config.toml
arch = "ecapa_tdnn"
model = "audio embedding model"
train_examples = 26041
time_shift_ms = 50
norm = "batchnorm"
am_softmax_margin = 0.2
am_softmax_scale = 16
lr = 0.0028
shampoo_beta = 0.95
eps = 1e-08
max_precond_dim = 1024
one_sided = false
warmup_steps = 580
weight_decay = 0.2
Rows from block 5 of a small audio embedding model, named by matrix and row number. Each number is 500 + 25 x the weight over its row's rms, rounded and kept within 0 to 999. All counts start at 0. Numbers have three digits each.
Before each channel's rows are labels from the 100 clips, of 14976, where the channel reaches its highest value: "lies over" is the class under the peak. Only what is clearly more common there than usual is listed. The data: short made-up English sentences, spoken by a formant synthesiser in many voices.
# c30: last pointwise conv (model.blocks.5.c3.0.weight, 320x320x1), inputs 0-159

lies over: /w/
c30.33:539441478486537491490476494474496481497522496494487517510543505536437477512472548505495474505516532485513481478506455460542499485542518482480511439490523475485513501477483480521529440460448490526493512514498548482511487504435473472505520491505459493496463523511476471492502493475509499472521483493501442524526533472522519492508494519500502519509500515531482479519454542486475418494554512511501511499514497496496522496491510496521528498527514501526527495489495487495530477504445495

lies over: /w/
c30.0:478527488498494548552482499494505492492478469473525514519519476530538490509467504529549553486483475513526474469490476493491499519481463503501483515501509516508496544510482428542506498546477460502564477487507512480519536531499499492527489510488452477462523464494494472480468516531489468481472458490529503503504496503497472479454511491496520456512534493510503491514480511483509509535485464472499489513537471468489493476492478447479522497464562532456496468509501493531550550473551508

lies over: silence
c30.283:535518487503477493488441488498490512531549502487447472499471502465485482483518505487482498495495494495531499522500516504513513500484547495551500488497524456491491515481499511449482515502524468496484469475484509512427447480505512506509521516521521505553510506499512518499484494534556478486518491495480497495505489469478522484490520468509491492528488501486481487483464502464486511472486477523497497465511477531475525504551533478492450476498565501501493526461494495490464469502461507

lies over: /t/
c30.1:524417511485489493470500485491489519539528537512499509490507486542517475490477494474455505483486493512504507558494525474448484491479526479485450495442514518504490516463502506525467553470566490485496504434524480525442505527450512486544494478482475469501503471518504489477504495491484494497474494484522522515503484518463514507477527486490517493489495522461490541493508469508495504536502512512490469504493486451516451502501501480498514508466514509511501443480526475526486513494516465

lies over: /ɛ/
c30.169:517476530478483485523508562504535500499512526542446493508512543514485475499480539479502505486502510530521433513480459496496548465476517526453506494508546488524517479502493479464531484483525511468515505499516526506507482526497497492456509542548461495495476538538519515477472470464486520492516449540495497469448509465468478534481525502518511507526468477533502491530496508432512495481476515523514501518567492481475459517536516493494533551550504473522538500502509514508494500486455494

lies over: /ɛ/
c30.114:441492490547483491520526484482482500508494518515530530494541468509473490521475491542503508506521506516496481518485511509484503501534480491500480539529498495513496517476479515506468515463560469499493451546521529523514508534494487474446493498549507528490483446481447475504479521482506462504494532519495490526524515515525525517496496498518528510466549523512492474547519509501487479464442530520520469520472476462487497465516482507575516503496495504516499493549484523473452500495492508

lies over: /w/
c30.275:508493506537509521476513475481526506503520520490517512489529481495548521496521539508512531520492485480542512506485515520458522447490475480480466514523532476500456491508492521458503474533513513504525497482506473503526504503553511519483528516575530506456475522519482479457505477505528534502440498479532525503437542472475495501455440522478480473513482466521497513523472444544545511479480488489514474501529552508499525516493477458502490502494526487466545470530531503485556462515540500

lies over: /ɛ/
c30.81:486472449472496459531515497436487501511484478503440504523465515474502516523502536463473533470538505487480517488476448493504504522527488554486480522477503498481486510506489502487512523538504524517472496494467490475520475483510464539510510489517509531438492529498487468480476506497504516496500528474455495460489514537514488508488501510483525483492480483476503549508541489482527520494499495526483501538500529490499543532490490515520449520473493473482516531523533467543503521500477543

lies over: silence
c30.211:457487519474536502505489528553484523468483475482522521523488517518456525508472502501504503493484492486478519498498521547515490477485487461459535486536476479482559474514521521478476485519451505502460466488482506506505495519545520505501509534476514529516497505529470521498505521468522463480467490507452503489488503472536504516522537521508464459509521488477502491495486477502490516475509486522485547486499513529518498482479517532515506494543472493534489553518452533523481508520490457

lies over: /w/
c30.91:535472544463496446501528537479553518499559494503502535497460502496471526518499486525461484482506478511487497486466493488519458512525500522481491465520559480463477475473490522505494528470471474513511541540522502485518490501510505515479519461500508520470489498495452496530522443528497480499499579531492515480503482507505516515517517505510470494465498512502498522536549461548479498488481551518447470490460511498498490516512461516489452504497515514480475486527549462463493525453465509

lies over: silence
c30.112:475475490446498516493476560474493483513502516500479480491518557540478529537502514491486455503485516466533493489524481509497490467491471492471486479506505487502510506483498473523494479507471498477462471490531505494477505517469471477521506493466471491476525474515477546509462526462473469496499496468479510513443442506506471456499510500479448490490464486526508532490513501505476452511530475471529510500486495496448502505540536545483452510474483436521490494492478489503454497449485515

lies over: silence
c30.107:470502513537500490483539528534472498487480486474493478512510458508465484513477523512488506472487470503473524515505503475499531462547535556495464538480499483436482481502509558526545502482504581492495481489526457517497457501503500537524485504481512517491506498494464576466489496513517492501503518466475524514495493501481514499459474514471491526467515503508487537474569474492513489522519481522527511520483475482486496516468469534543517488455528519517446536515508496493518509493498475

lies over: /w/
c30.68:476532477484493486475488480535521513484520483496474534485490502524483503501446465510478482508540524527490483486505455468505543482562503487454499524492508488490518494470526493492503500530498496519481539505500507497498496517486491509532526477461508509546514477494525496535479469493487496484470585450475498513519515533503477481506462513535520504515521460542442536512488469512459444532511488481527500472524505494496493507502474543479504514452493518480473477512547501488489529485465548

lies over: /w/
c30.113:523454507529479484492490471463492492502506515499508510488521492489494558524486525505513507454484545488518499519518498510502492490448468487510497498516492545509527500521532474464461465543468470489444456458534550462527460496573506512506547492475467479478550498513504472543483494526512483489516489539487475516567469534494514560509505448506473502537489510500481461513511490510474455493479509525501485500486525476481486532501489477542457513505485597467493464512499507478498516509462486

lies over: /w/
c30.303:523443474514507508556501520475443527513508494510488500502459500497486504519481549482504522532479493484488489472518481504517508501475483471467521496500489488487492457473514524441492499513488476513501497516524522501500499480459459505527518448476541484460459451516471497553516556499506468490513492478493500517517485503509475501507466503533492524506495502546486437460521494485475534532439474568513461475502481468500509472457463522542485465495488528483528508481478501522533504519513514

lies over: /ɛ/
c30.64:482518458482487491486506487531511501515490495478532510487496521506527549497484486505478453484457485504465479488505505530476508457513558499513503516457481514501499477476488466474526528470516474531467519556496501500489483551485507496479471472558479484526488468530539522540517501505530508480539467523492500461496550478500498513507493522481490495532515496513538489548496493492504473514502526506537497478515488546496529502540543521481494516426555467493496554490473504498512500483470525

lies over: silence
c30.312:539504512499499485492518507478534493476465540519482515529505501518490523476514532493492497516486546530474519527491477482514500502523504523513480480497529499471503525495498533515500504483490518495460498509521499499532519523484497415490475450484506498508479491471493548527493558507463482498531526488479462535474522492450478504509474464485499495513470472496561472449531472497464478513462526512515497514473507479455483449563498497465456486479510472507486493504469475490479505448525493

lies over: /w/
c30.291:440485517525481521533530511489486519489514496481527540493495529520520495491484525510524484494479506474511502511521480524476477522539489477515449473522515492520488475480494489572513491521458466485544504505540482544484538538566527460477512513526517495480492476494465487544547536503475521540482507527543495459506506509489484451511457502456492497526522492494492483499487491468508501472488451550509506519515501491525505468496481522514526463485510503521472482487466511535516533429549483

lies over: /w/
c30.278:516485526485503530467529490498525496478505525524543482496519494532489505556516450552473486559486495445527454511506508522458469492468487496499514492511510512472529518537535479510517509504496519511537493483524480504463548523517503445500500493453476536526475471489510466451497481528505498516514457512538511509485488528532526482514509511513494497475500492479519494507481519487477502512467543537521477502540475502514492473482497503451465515470496494479473485505517522494449490494495526

lies over: /ɛ/
c30.224:520537513484483497506468461506524482524508495477479506503489503490464501504533497493502497475532478468493518519481473475484517491502471485536479489491500523474496553458494480493517518490505502527537528495470495478512471484542471488463483493544521504503564461534520508499516501489510453507484494512490512502545544484458480457493531451508485485525504501502534512486473474488467492467522546505533521505459489518464477500565538541479521476514511482493507502523514463481521483461516472

lies over: /i/
c30.6:487529497505493542523499518474516482462489534487498427474497525472482543548465546479484521569527495521513504474478513548497489516512481481492520462539499514486504473529491494501488498500464520521476561517478494478509511507526476496493567514509490508469547464469411500505506479501499492495464496504468484519501500484540506501501488501466464524493504483490517492505543534495493503488504488463527505487519558514497487519481510488479517506498492520482511524496458509511475507530519473

lies over: /ɛ/
c30.249:546484503448507512506450484513564517502541477485478517504472544501476552483528445479477455479493495508485542503486535491488483512485512504517509480498466519484514556509487502473523487481518512471487523514467532501483539497489486498484499521512529484464557500503494488494508495481485459545522506488520520469513516499476502492505490495494521512471493500474487527488525541527493549481535515495435497478489502539496500496492511498525491496490481488544565480550526546504509545493510496

lies over: silence
c30.213:436459481498544457490534479456478507485485475478508546492456538506486543482488478507512502508507519472515503492467519534541494476512468455465520479525468487491518508508523507507473506491502437481499472498486515501499482474548469464510494516481489482486495501487468452494518502491485482527476536491478462481472487541474520535461487473473477448485499507462471470503542506486477526465517505520520518514510485469498537512490476503490503506497508450503510465503491476506498479507492476

lies over: /ɛ/
c30.266:470506525496527516520520509521520507489508517483497517491435498493546466503514513487519473521509457500492500491507503494472505498542508501480480510521543467513500489476470488494512495481480483521474475483489481501516463548512453482528506544466510537477494479514564515481507516545523462469482516509473499477476487495513491487528492525510504502516450506520548522507554524466500457507501497460537537473562507515464557481485513471487463542573436474511545502523438499519494507481463468

lies over: /ɹ/
c30.32:517519524505510494516496560454517520489494505495463477498518494518502516476500519491485499479481492464503502501536484489500531477511523478490478509485494530534514505515481495495455532504488458518506511477514512491521494485458514503517511486501527485513499529520541510524553461457490463489488573506504513515475466476542551531517504504510521504519489519441521522482513486513524481461581516445503512492489453509525511502506464504463511536508482428503545462427502534520468483440530520

lies over: /w/
c30.131:497531496533508486519467516529537504522526425469472456482469512455461487529537495537438509508506482497486516441528548535532551497498503476511474476536522463487542482462472489503541502496512461496490523500507489493480470472484529525523525480515538528526501471512491469482494493517538504502513557497510500490498516539500533510487487518474502515482509488499515455490522526466495481457494506489528471420519529502505546570489501524477523501475472468479512507471532456511480513516482481